config = dict(
    model='image embedding model',
    horizontal_flip=True,
    targets=['finish'],
    num_classes=3,
    hidden_act='gelu',
    layers=8,
    init='lecun_normal',
    residual_init='none',
    optimizer='soap',
    beta2=0.99,
    max_precond_dim=512,
    one_sided=False,
    l1_shrink=0.003,
    decay_fraction=0.2,
    weight_decay=0.07,
)
Rows from block 3 of a small image embedding model, named by matrix and row number. Rows with one number belong to one neuron. Each number is 200 + 30 x the weight over its row's rms, rounded and kept within 0 to 999. All counts start at 0.
After each neuron's rows are labels from the 100 images, of 14848, where the neuron reaches its highest value: "responds to" is what is common among them. Only what is clearly more common there than usual is listed. The data: single toy objects rendered from many sides on busy backdrops. In brackets: how many of the 100.
# fc1: MLP up (model.blocks.3.mlp.fc1.weight, 1280x320), inputs 276-319
# fc2: MLP down (model.blocks.3.mlp.fc2.weight, 320x1280, transposed), outputs 276-319

fc1.51,232,193,167,206,218,209,172,233,210,254,178,152,199,241,200,195,179,215,187,186,218,199,193,199,181,182,212,205,215,207,187,224,129,227,100,179,199,242,200,219,201,228,211,201
fc2.51,207,201,202,201,222,147,144,238,190,244,215,176,204,189,239,224,201,194,188,193,219,186,186,206,184,242,234,208,270,188,203,154,175,237,197,215,210,122,161,201,231,171,177,181
responds to: umbrella (25)

fc1.180,171,239,112,283,179,283,165,179,204,199,225,185,261,168,249,192,174,192,146,234,239,198,227,226,190,226,161,216,189,206,204,216,159,197,222,207,221,231,170,178,180,202,187,169
fc2.180,183,245,206,189,275,248,204,141,191,157,302,202,210,228,199,177,193,232,224,196,215,191,208,192,200,195,229,241,219,173,235,265,243,219,273,181,172,200,249,184,149,208,219,224
responds to: sofa (39); truck (31)

fc1.352,159,183,207,176,206,168,209,178,179,252,236,153,231,185,186,193,175,223,227,200,202,212,216,221,201,223,216,210,212,210,190,195,190,201,119,242,117,210,223,203,210,168,198,246
fc2.352,168,207,197,225,170,250,202,213,209,251,198,182,193,182,190,133,177,183,189,182,225,203,150,203,185,237,261,228,179,180,190,204,202,208,74,290,188,262,180,190,225,211,185,190
responds to: boat (47)

fc1.650,214,157,194,182,194,264,222,188,173,203,228,199,137,196,201,216,258,147,227,192,196,195,138,202,200,203,235,149,192,190,158,139,179,201,197,207,190,170,178,193,161,222,195,133
fc2.650,159,194,181,241,191,215,163,155,142,191,207,198,105,218,225,167,176,228,214,198,179,132,199,229,260,140,183,259,178,211,216,191,155,174,178,202,197,191,186,143,113,200,168,191
responds to: grey (27)

fc1.270,196,254,153,205,192,226,243,197,178,163,234,204,196,131,200,184,170,198,200,213,182,231,185,174,145,195,189,215,178,197,177,161,123,207,203,213,217,216,186,210,214,191,222,216
fc2.270,210,187,181,194,202,230,201,231,196,213,210,153,198,210,204,217,220,174,234,260,177,242,189,210,226,225,212,224,252,176,199,214,207,228,204,207,196,175,222,150,259,214,190,241
responds to: ice cream (27); brown (26)

fc1.127,162,215,207,229,182,238,217,188,187,206,193,170,203,227,206,208,187,202,214,172,193,173,162,196,191,227,174,233,241,252,175,193,215,178,196,182,209,230,202,219,231,194,176,215
fc2.127,193,220,189,197,210,235,182,178,234,163,220,185,182,200,185,197,170,184,191,149,165,234,199,140,217,211,221,177,172,198,230,173,217,186,200,192,188,308,186,142,223,207,179,219
responds to: umbrella (82); matte (77); from below (70)

fc1.101,202,179,204,204,210,211,183,201,205,193,229,177,225,221,210,179,214,207,208,177,227,186,285,176,194,214,156,235,207,172,194,182,208,233,111,208,249,206,173,133,179,186,248,242
fc2.101,179,201,233,228,232,198,195,209,148,176,205,164,217,166,175,122,203,216,190,229,202,222,236,203,219,201,236,213,221,218,204,77,199,191,212,224,162,143,240,219,200,204,321,131
responds to: from below (98); metallic (97); mushroom (41)

fc1.622,170,202,278,149,187,212,190,225,222,211,178,190,244,228,245,214,241,204,204,209,181,184,220,213,145,193,148,175,206,250,217,237,199,191,179,230,168,194,203,226,246,164,202,201
fc2.622,164,137,190,211,261,214,168,260,160,192,213,224,182,216,203,174,184,193,212,180,254,193,173,232,221,233,222,223,187,234,235,226,213,168,225,200,199,203,262,245,185,210,202,226
responds to: arch (33)

fc1.683,193,191,198,209,204,146,202,240,223,148,210,191,203,212,224,235,212,241,196,260,198,215,118,172,177,199,157,224,206,192,251,218,247,184,194,186,216,210,202,209,236,216,198,231
fc2.683,232,191,195,116,129,211,202,170,217,207,236,206,194,210,173,264,212,186,193,120,226,225,205,128,201,163,125,202,191,213,185,141,220,145,139,183,222,177,224,187,275,219,174,196
responds to: from above (62); umbrella (25)

fc1.714,234,197,192,249,181,244,226,209,213,185,216,184,198,186,139,256,200,204,159,191,205,247,190,201,119,223,179,189,200,171,152,198,204,203,216,191,155,247,195,177,193,219,153,208
fc2.714,233,238,193,136,206,206,201,179,175,173,205,222,223,190,141,203,189,206,173,252,218,183,215,204,173,194,191,280,173,196,222,192,221,198,172,236,176,188,232,201,160,180,171,245
responds to: from above (71)

fc1.46,232,142,210,155,222,211,178,202,192,193,142,183,211,203,201,239,226,239,195,169,200,196,207,163,125,245,170,161,199,140,211,217,245,185,209,209,188,219,213,140,210,222,216,221
fc2.46,226,203,259,166,211,170,200,191,206,206,192,151,186,153,172,160,208,246,199,160,169,249,182,155,199,163,215,238,228,229,188,213,196,181,185,240,209,196,212,153,224,166,225,201
responds to: glossy (100); ice cream (27)

fc1.1,204,172,243,225,202,197,184,236,200,197,200,179,191,214,172,146,177,224,232,202,245,166,213,205,198,229,137,235,180,212,223,148,208,206,204,174,185,194,218,181,229,180,228,201
fc2.1,185,214,199,202,231,189,249,149,160,208,162,148,179,242,201,197,215,205,188,226,121,228,277,165,162,173,204,183,220,203,218,171,169,196,193,130,200,197,217,222,242,192,267,180
responds to: from below (80); metallic (76); table (33)

fc1.466,162,228,227,205,196,182,189,218,229,210,210,177,217,193,220,158,214,186,144,211,214,191,227,159,122,219,198,197,176,198,203,195,190,266,248,260,247,226,224,214,181,180,233,176
fc2.466,164,196,176,162,210,190,210,176,229,189,211,207,255,191,174,258,206,257,189,200,218,193,146,162,165,238,199,278,216,150,174,200,181,191,259,174,180,297,248,214,189,223,160,195
responds to: matte (98); trophy (41)

fc1.644,215,186,207,150,203,197,181,194,194,189,293,221,181,176,200,152,223,190,192,177,197,215,218,226,265,164,226,230,213,159,166,189,211,180,159,258,201,232,230,239,182,176,136,218
fc2.644,174,189,202,174,147,218,157,221,165,241,197,205,178,200,207,129,193,178,215,169,200,152,204,142,229,205,204,188,214,199,202,219,182,215,147,219,201,173,217,251,215,134,229,257
responds to: matte (63)

fc1.30,213,223,242,229,189,307,174,135,204,192,171,223,208,227,226,214,200,227,222,160,228,202,204,186,199,156,165,191,278,223,152,157,189,216,255,201,215,205,236,155,214,212,229,205
fc2.30,177,241,231,173,176,209,196,154,193,245,204,213,182,204,181,222,239,217,181,231,253,234,197,172,232,150,174,217,210,198,193,207,217,211,226,199,220,215,222,128,147,167,187,187
responds to: car (29)

fc1.656,204,183,178,180,221,233,148,215,227,203,247,248,262,179,210,201,193,220,187,219,177,169,202,206,219,149,206,183,198,236,194,237,227,210,203,233,245,218,238,249,206,199,232,254
fc2.656,182,226,189,211,233,175,171,170,209,183,263,215,200,235,195,179,206,220,174,173,190,242,205,210,196,205,290,211,202,211,202,234,225,237,193,164,193,193,241,166,161,157,195,262
responds to: barrel (26)

fc1.641,220,163,235,191,199,183,174,138,213,180,212,197,194,146,202,177,232,207,191,192,233,206,181,144,158,180,209,164,154,172,202,191,203,164,170,222,156,200,216,158,175,215,184,185
fc2.641,223,168,155,216,163,180,221,139,195,223,203,167,194,203,185,216,187,190,214,190,209,203,182,183,204,229,163,195,244,203,151,153,163,182,179,226,209,228,214,183,207,232,191,167
responds to: grey (26)

fc1.587,143,222,205,217,214,202,171,153,199,184,200,198,169,161,219,136,195,124,181,199,165,218,202,196,165,193,184,133,224,164,197,200,200,196,267,227,260,227,238,213,172,158,237,151
fc2.587,204,227,185,198,197,188,207,214,159,234,201,146,236,194,164,283,205,198,190,177,291,221,208,175,216,201,253,210,158,187,154,229,183,183,272,189,178,245,182,140,160,194,204,218
responds to: matte (82)

fc1.321,145,216,209,164,144,165,273,214,203,172,230,218,241,228,192,171,156,155,223,211,262,189,156,179,253,233,194,153,192,207,194,224,143,234,196,186,256,216,164,143,147,156,201,214
fc2.321,215,216,231,221,207,229,195,167,169,156,192,220,241,228,199,151,206,161,223,182,186,207,189,235,208,235,198,206,211,221,217,202,199,194,221,212,180,248,156,158,190,183,286,249
responds to: car (32); truck (28)

fc1.679,209,234,196,194,230,206,188,197,222,257,198,204,216,214,144,229,188,215,188,223,234,235,175,264,186,213,160,190,218,202,165,192,230,202,183,173,188,220,197,217,210,214,199,181
fc2.679,197,240,225,159,218,229,222,209,215,207,175,155,197,202,243,169,143,172,152,200,236,150,195,246,301,215,207,193,149,185,163,191,201,163,225,199,178,259,202,204,243,194,145,284
responds to: matte (64)

fc1.14,212,119,138,170,143,213,253,202,198,257,225,206,118,208,178,231,172,195,196,236,212,227,166,208,225,198,182,222,265,186,164,200,206,206,200,189,211,175,203,199,163,165,118,163
fc2.14,231,190,172,212,194,209,185,180,178,275,179,186,214,172,185,204,214,204,136,197,220,198,232,200,185,180,167,134,201,229,169,231,173,199,195,218,191,206,200,178,194,193,166,205
responds to: from below (67); glossy (64); car (55)

fc1.188,219,204,170,178,210,246,235,233,204,205,230,202,223,201,184,201,199,252,202,224,205,179,206,178,179,184,209,231,226,205,193,153,211,210,161,184,207,250,186,185,174,199,218,174
fc2.188,236,182,172,153,234,193,209,193,207,208,232,199,195,208,241,225,216,180,166,210,146,213,216,198,208,189,153,223,179,170,207,238,171,193,188,182,204,209,192,222,230,205,214,253
responds to: car (25)

fc1.526,189,215,243,205,148,198,206,229,176,191,258,198,210,184,240,164,236,176,200,203,172,184,196,192,191,187,233,232,217,184,214,148,184,203,228,148,211,205,189,203,173,200,179,209
fc2.526,217,203,159,182,198,231,166,161,177,241,198,182,195,243,239,137,176,157,191,134,237,262,141,228,231,173,187,228,180,241,198,228,141,154,242,168,187,186,164,180,203,205,183,217
responds to: black (28); car (25)

fc1.126,213,196,265,232,219,247,247,199,182,206,160,197,215,249,200,173,247,144,172,236,191,163,223,207,176,225,189,195,212,182,195,198,270,150,199,216,190,222,183,235,243,189,227,263
fc2.126,233,188,208,181,192,240,230,135,222,213,193,208,170,170,207,191,204,158,163,170,184,185,235,203,186,154,184,253,169,240,179,224,184,218,204,201,188,163,197,206,277,184,200,210
responds to: metallic (83); umbrella (26)

fc1.522,157,245,280,221,213,169,205,167,199,170,136,163,208,244,215,205,175,191,213,199,176,154,169,204,227,218,197,228,200,220,211,190,212,175,175,196,225,188,280,211,187,209,139,205
fc2.522,176,179,211,160,231,222,212,180,232,184,225,157,179,200,215,157,229,173,210,138,200,230,177,194,269,179,195,197,201,188,195,201,161,206,195,180,183,340,179,182,214,192,182,181
responds to: umbrella (78); from below (75)

fc1.198,196,180,190,175,160,170,206,172,232,242,208,166,186,177,173,182,186,230,224,222,213,238,196,257,201,220,193,190,200,187,185,206,207,198,214,194,205,181,167,233,193,207,223,156
fc2.198,222,196,196,149,184,151,157,223,221,242,191,158,172,147,249,133,189,175,229,221,139,213,213,229,202,152,232,266,170,198,254,173,260,231,163,190,175,204,212,194,251,196,163,202
responds to: metallic (82); mug (30); barrel (26)

fc1.751,235,209,211,165,160,205,186,220,172,206,203,193,141,190,207,155,180,197,227,177,206,152,185,178,133,215,211,170,314,204,209,200,192,202,233,208,211,188,197,214,164,240,214,176
fc2.751,238,199,200,235,232,209,241,205,167,172,273,214,213,213,227,190,215,131,171,141,207,203,174,209,213,207,264,208,197,240,238,196,195,170,173,197,180,242,220,152,235,239,213,185
responds to: ice cream (31)

fc1.2,213,195,146,202,161,238,201,188,197,221,224,203,189,201,192,162,236,181,214,209,202,220,226,165,210,216,159,225,206,201,186,179,224,189,213,212,216,219,259,234,162,201,188,197
fc2.2,194,210,133,212,214,185,250,201,176,232,168,166,144,167,194,202,206,188,215,214,241,221,192,242,214,166,158,244,129,206,218,215,230,180,187,175,213,150,250,213,151,180,187,168
responds to: from below (82); metallic (73)

fc1.61,169,171,271,201,170,216,248,190,217,179,230,168,246,205,194,193,212,229,165,162,225,271,166,187,200,185,200,197,164,201,166,213,191,284,226,180,255,208,190,248,144,192,198,183
fc2.61,208,193,155,183,207,201,228,201,178,159,186,221,217,137,184,113,195,197,111,180,207,214,188,194,240,225,199,199,208,200,168,208,205,163,183,214,199,251,222,143,177,211,201,217
responds to: from above (62)

fc1.523,147,173,246,205,224,201,184,158,210,220,205,205,205,209,174,189,184,217,153,204,192,217,118,205,160,239,238,217,235,191,176,196,181,201,182,241,167,258,214,228,244,174,169,218
fc2.523,205,159,194,252,183,201,179,202,190,266,172,200,192,135,194,225,197,195,212,191,170,191,187,173,237,195,255,207,215,205,154,204,202,247,160,192,211,289,186,181,203,199,177,203
responds to: umbrella (100); from below (70); matte (68)

fc1.682,163,204,228,183,207,254,197,169,208,180,179,249,171,182,233,190,225,222,190,265,181,238,206,215,209,193,207,237,155,199,200,235,204,184,198,219,239,189,205,210,187,268,236,221
fc2.682,192,166,221,171,174,226,207,212,221,199,234,182,151,211,213,201,191,202,224,146,229,197,173,180,239,214,198,228,139,189,224,214,240,233,133,228,178,152,217,170,227,199,191,198
responds to: glossy (87)

fc1.366,169,186,198,203,224,246,116,197,225,196,212,234,225,209,177,170,189,163,191,186,210,217,203,129,198,178,241,219,281,185,189,240,153,177,182,193,189,181,172,217,230,191,197,244
fc2.366,230,154,194,201,172,150,218,181,278,200,200,206,165,202,225,198,196,193,170,184,248,200,255,158,210,194,248,215,210,253,194,201,204,199,198,155,194,137,189,221,201,173,174,231
responds to: car (26)

fc1.373,146,221,204,189,180,254,203,191,161,230,203,204,206,200,205,151,204,185,176,195,203,230,186,198,215,194,162,254,231,188,188,179,203,197,215,191,191,324,196,202,213,218,225,229
fc2.373,161,187,234,199,210,225,161,168,188,174,186,230,207,191,216,178,205,173,197,195,139,213,207,250,258,203,182,213,217,186,195,222,203,159,151,158,196,171,239,171,191,217,231,242
responds to: umbrella (82); from below (71); matte (68)

fc1.618,190,227,215,212,191,210,196,164,163,217,228,178,199,141,210,226,193,231,204,188,155,234,218,161,203,219,220,226,234,253,179,211,216,208,251,235,207,187,199,185,204,203,254,241
fc2.618,171,221,131,126,207,258,174,227,167,210,163,228,268,206,190,176,159,170,194,185,181,189,140,205,189,157,229,287,193,210,212,162,207,170,249,192,170,135,215,189,203,162,233,174
responds to: airplane (41)

fc1.534,201,190,181,218,187,256,266,208,205,229,245,202,231,206,196,254,136,211,244,226,241,207,189,208,244,203,234,218,189,203,153,192,209,226,210,200,208,233,228,213,125,219,157,185
fc2.534,204,159,205,126,232,215,227,249,144,210,224,175,210,179,184,164,210,132,145,211,205,261,168,194,195,173,150,204,209,233,176,171,194,180,184,167,207,246,196,178,187,172,155,224
responds to: white (26)

fc1.343,218,191,261,234,208,234,185,158,128,203,124,185,167,193,226,191,218,183,199,192,156,190,232,182,129,220,136,173,192,226,211,201,160,211,197,152,198,181,232,167,169,210,179,214
fc2.343,195,193,160,177,218,176,273,183,201,254,253,159,217,176,206,206,211,180,229,213,212,210,222,181,187,196,179,165,191,231,264,176,225,226,209,205,213,160,197,143,192,250,176,157
responds to: black (34)

fc1.164,271,248,218,240,146,237,143,210,162,218,203,210,218,174,168,186,186,179,201,214,188,201,244,234,244,225,187,200,236,236,193,200,147,169,207,170,212,222,199,168,201,199,187,219
fc2.164,192,182,244,179,176,243,167,211,196,217,209,213,217,252,141,212,140,191,268,174,130,223,188,210,228,151,224,195,208,236,192,195,203,221,200,170,198,209,174,204,222,218,208,214
responds to: barrel (80)

fc1.274,186,177,203,197,242,212,190,230,215,168,262,207,271,188,156,201,139,165,188,272,219,214,193,250,221,256,202,200,217,198,163,177,147,187,227,207,190,300,192,200,185,200,197,218
fc2.274,223,167,213,198,260,211,185,170,159,220,223,178,198,175,237,203,169,230,201,218,195,209,196,209,213,175,178,233,199,193,226,255,218,169,162,234,178,199,142,189,202,192,236,271
responds to: truck (43); sofa (25)

fc1.170,185,146,261,185,235,175,190,140,175,226,282,197,213,190,181,195,169,224,188,184,201,184,224,194,209,201,172,247,187,207,150,176,200,196,133,233,163,257,192,208,211,216,217,243
fc2.170,190,207,230,220,185,256,213,191,194,177,208,168,230,197,191,153,179,194,248,182,203,224,198,188,183,169,188,170,213,200,211,207,215,227,86,219,199,243,184,142,162,231,187,172
responds to: boat (78)

fc1.245,202,238,181,194,187,257,223,195,147,266,123,157,138,188,208,233,217,223,215,195,186,195,155,240,247,184,200,210,182,255,182,224,194,193,180,171,207,191,188,201,237,197,242,200
fc2.245,210,123,130,170,139,174,172,125,186,195,245,224,217,214,214,205,199,213,195,169,179,222,209,208,183,224,236,213,208,226,249,273,224,200,146,242,188,161,212,213,203,180,189,200
responds to: sofa (27)

fc1.671,194,197,188,190,262,212,202,174,229,200,212,213,157,207,170,214,167,218,232,244,200,214,194,209,199,225,187,179,267,226,159,160,216,199,198,235,229,246,223,203,222,202,208,204
fc2.671,179,184,217,150,225,110,215,187,156,177,210,198,228,249,232,211,202,148,174,218,204,202,198,149,166,213,200,224,206,282,222,223,258,217,194,156,185,162,210,213,164,245,179,185
responds to: orange (27); checkered (26)

fc1.90,175,198,211,184,159,237,173,101,158,185,184,221,147,191,216,193,219,211,178,196,215,202,189,196,195,181,199,210,248,194,185,135,192,191,183,222,216,142,228,191,227,211,181,211
fc2.90,215,230,193,135,107,195,181,173,194,195,193,198,180,206,190,196,196,223,187,140,262,196,199,258,186,206,163,230,188,203,195,186,188,146,206,158,197,203,201,139,204,159,94,217
responds to: glossy (94)

fc1.229,208,243,233,223,228,212,187,209,162,209,241,202,189,224,201,195,201,199,141,258,182,309,195,197,221,217,199,193,209,196,173,223,229,192,214,197,189,159,186,196,195,168,235,128
fc2.229,141,194,224,185,179,204,231,189,182,188,213,206,185,204,167,189,182,212,181,216,228,178,234,216,200,214,186,225,183,212,192,184,172,205,222,193,189,194,262,229,201,233,199,182
responds to: black (29)

fc1.119,200,212,188,205,171,176,207,175,199,213,188,221,267,152,259,199,216,203,212,226,258,196,198,183,228,216,180,238,163,189,207,202,181,218,200,197,146,247,217,176,171,188,230,155
fc2.119,214,177,254,176,229,149,165,214,195,165,181,181,157,175,224,229,148,158,219,199,207,172,216,222,191,209,185,186,203,242,212,201,166,186,188,200,197,208,184,243,187,191,199,252
responds to: sofa (30)

fc1.258,191,171,191,241,166,207,246,170,202,233,147,206,200,249,197,202,214,232,221,162,194,173,160,209,195,206,219,170,187,237,192,178,271,199,219,191,193,180,210,249,188,234,229,239
fc2.258,211,163,245,128,167,220,158,185,212,196,225,175,207,187,221,162,203,205,181,163,201,164,216,194,161,160,214,205,248,188,196,221,159,204,185,183,206,230,183,192,215,185,221,204
responds to: matte (66)

fc1.435,160,207,209,212,191,182,158,159,156,171,194,206,190,198,200,209,234,222,176,204,186,222,223,211,156,195,151,170,146,221,207,164,167,214,208,214,173,249,201,202,229,183,225,198
fc2.435,188,128,207,163,205,213,187,249,247,228,173,181,189,212,216,186,166,207,178,184,234,184,167,216,195,180,191,142,202,224,254,202,210,199,171,224,223,138,206,262,231,216,204,228
responds to: arch (27)

fc1.399,168,223,188,180,184,233,194,190,153,161,209,205,243,229,215,194,200,193,171,211,219,234,162,219,198,228,203,202,196,193,179,180,224,169,193,168,234,195,195,199,229,227,208,175
fc2.399,218,247,207,198,198,243,174,165,201,215,226,234,229,189,174,215,201,193,167,208,224,202,200,212,209,204,196,194,211,197,170,192,217,165,135,190,225,181,194,180,230,223,208,181
responds to: black (26)

fc1.715,199,242,186,183,177,268,184,150,209,216,231,202,212,196,237,194,238,248,206,221,208,166,144,229,193,228,190,185,240,202,176,177,197,193,226,254,165,191,200,218,180,213,177,161
fc2.715,221,242,207,187,195,210,204,204,198,209,214,170,209,216,216,199,216,237,159,228,193,238,201,172,192,180,165,212,167,308,199,207,160,194,233,210,212,190,294,120,189,161,213,195
responds to: umbrella (28)

fc1.403,157,177,151,229,184,169,195,185,193,189,221,250,235,224,166,201,193,202,293,249,200,257,205,219,180,212,140,194,164,122,168,213,194,226,169,164,184,198,198,215,182,203,200,226
fc2.403,196,203,141,237,202,168,204,220,205,171,226,224,211,231,174,204,200,215,222,221,200,208,183,198,251,204,235,255,210,179,213,169,206,163,197,190,142,200,217,191,199,202,235,206
responds to: white (29)

fc1.23,230,205,275,214,206,181,179,229,259,177,195,199,196,197,184,103,182,223,224,220,216,203,262,137,224,199,220,242,214,181,250,129,225,234,196,172,236,208,176,189,156,145,193,215
fc2.23,189,202,223,183,283,217,169,233,175,258,198,168,131,180,166,193,215,222,191,217,177,203,278,158,201,174,166,219,230,198,203,118,196,193,251,181,169,146,192,228,234,211,252,165
responds to: from below (60)

fc1.38,258,155,164,154,185,197,158,183,211,213,183,225,197,209,191,217,174,170,200,171,216,264,241,166,211,244,125,197,197,152,174,200,169,214,186,161,186,235,206,178,145,186,216,188
fc2.38,254,203,195,206,218,156,183,190,164,191,174,230,228,196,190,155,170,225,221,207,187,190,206,193,206,212,180,198,177,201,159,211,163,211,182,260,217,173,182,248,221,221,207,230
responds to: sofa (29)

fc1.28,186,203,228,198,213,195,252,213,150,194,203,106,176,244,227,149,249,298,239,169,181,169,230,207,199,200,224,212,167,232,214,222,216,239,204,187,194,238,213,212,186,202,202,175
fc2.28,172,136,159,198,233,203,174,228,201,207,174,288,177,188,188,207,205,188,226,215,226,192,176,203,195,183,203,199,203,239,212,225,134,196,164,219,216,143,227,249,188,197,197,142
responds to: matte (98)

fc1.310,180,202,239,223,199,225,196,185,190,214,194,207,242,224,170,164,210,187,143,203,190,170,182,199,215,169,123,170,220,172,193,190,220,214,264,186,202,203,183,261,218,189,206,146
fc2.310,210,258,238,181,134,197,207,291,194,234,172,207,208,189,256,227,232,240,220,241,198,207,227,138,162,149,223,191,194,172,150,228,235,208,265,225,216,222,226,244,210,209,166,217
responds to: from below (70); matte (64)

fc1.570,174,184,196,219,188,193,187,236,210,197,179,204,186,196,207,97,190,172,172,170,196,171,247,241,142,147,192,215,220,174,191,207,233,207,178,240,147,223,204,154,166,179,225,148
fc2.570,177,143,175,204,202,247,166,185,216,183,218,219,207,189,213,279,197,214,188,244,150,202,201,190,134,174,177,199,261,207,242,191,170,198,197,205,173,197,220,255,226,202,203,180
responds to: glossy (100); ice cream (38)

fc1.4,194,160,255,204,200,191,207,189,220,211,202,161,189,191,208,184,253,163,169,207,221,202,194,228,280,171,194,233,198,159,199,226,188,195,258,218,196,178,214,190,196,201,199,166
fc2.4,248,186,201,138,175,241,160,200,179,195,208,182,198,192,208,226,187,196,191,198,214,174,196,213,308,176,178,164,157,155,212,136,181,244,254,215,228,205,184,152,198,190,154,204
responds to: mushroom (31)

fc1.128,222,203,203,183,168,190,246,208,198,197,238,154,203,240,194,245,169,188,231,191,119,223,216,134,207,215,166,206,235,221,172,247,187,208,262,222,155,206,194,160,195,185,193,164
fc2.128,188,262,176,76,105,235,135,259,236,166,284,228,190,227,204,254,203,201,123,202,194,229,218,189,211,216,194,219,230,224,212,201,190,194,264,229,218,177,246,176,194,211,188,198
responds to: car (27)

fc1.341,185,235,205,177,167,158,196,223,168,214,209,198,136,187,176,214,235,199,224,194,216,169,186,186,215,216,220,191,238,167,170,191,209,203,237,219,198,197,197,155,215,211,206,195
fc2.341,201,151,226,224,248,226,184,182,216,190,179,206,197,205,169,195,148,220,164,194,192,211,226,240,247,272,194,286,202,195,197,165,167,210,209,244,225,195,253,200,210,221,200,230
responds to: airplane (40)

fc1.415,237,214,205,212,179,165,154,211,266,205,211,209,196,235,201,171,267,217,194,235,205,230,198,210,227,224,178,190,189,187,204,207,174,178,204,201,236,234,198,180,204,149,189,227
fc2.415,186,201,229,208,224,171,138,202,182,217,246,189,202,185,236,206,166,197,269,167,188,201,193,155,264,192,154,204,191,202,215,245,209,238,178,233,209,229,214,205,180,154,219,267
responds to: table (28)

fc1.418,238,217,234,213,172,188,208,191,266,165,187,196,185,190,197,247,206,134,183,201,236,208,205,173,211,186,177,208,236,173,206,197,192,142,196,174,204,213,201,153,156,190,225,242
fc2.418,195,200,213,187,158,220,223,237,194,238,243,213,184,232,192,161,212,179,172,191,135,198,231,280,181,228,176,195,196,187,221,163,186,222,125,201,160,284,191,203,233,207,173,190
responds to: metallic (74)

fc1.381,169,174,209,208,230,196,208,186,206,259,187,206,208,242,195,206,164,246,176,204,198,255,124,195,150,233,227,213,241,209,154,190,193,230,197,206,197,263,222,245,222,162,178,263
fc2.381,201,190,161,223,209,203,177,186,207,270,168,184,201,136,181,234,184,186,220,177,147,192,186,194,202,177,227,212,186,202,184,196,205,202,155,195,194,255,168,150,187,193,213,183
responds to: from below (65); umbrella (55)

fc1.378,196,177,101,204,224,239,174,160,182,205,214,206,225,174,218,204,172,198,196,275,249,217,219,230,223,237,222,215,199,204,190,159,154,253,206,206,224,210,192,162,205,198,228,208
fc2.378,205,207,182,203,246,217,178,235,202,181,188,143,231,247,197,160,158,130,225,198,179,200,174,182,209,194,152,188,201,174,240,224,251,148,193,191,195,206,198,195,225,199,160,288
responds to: truck (32)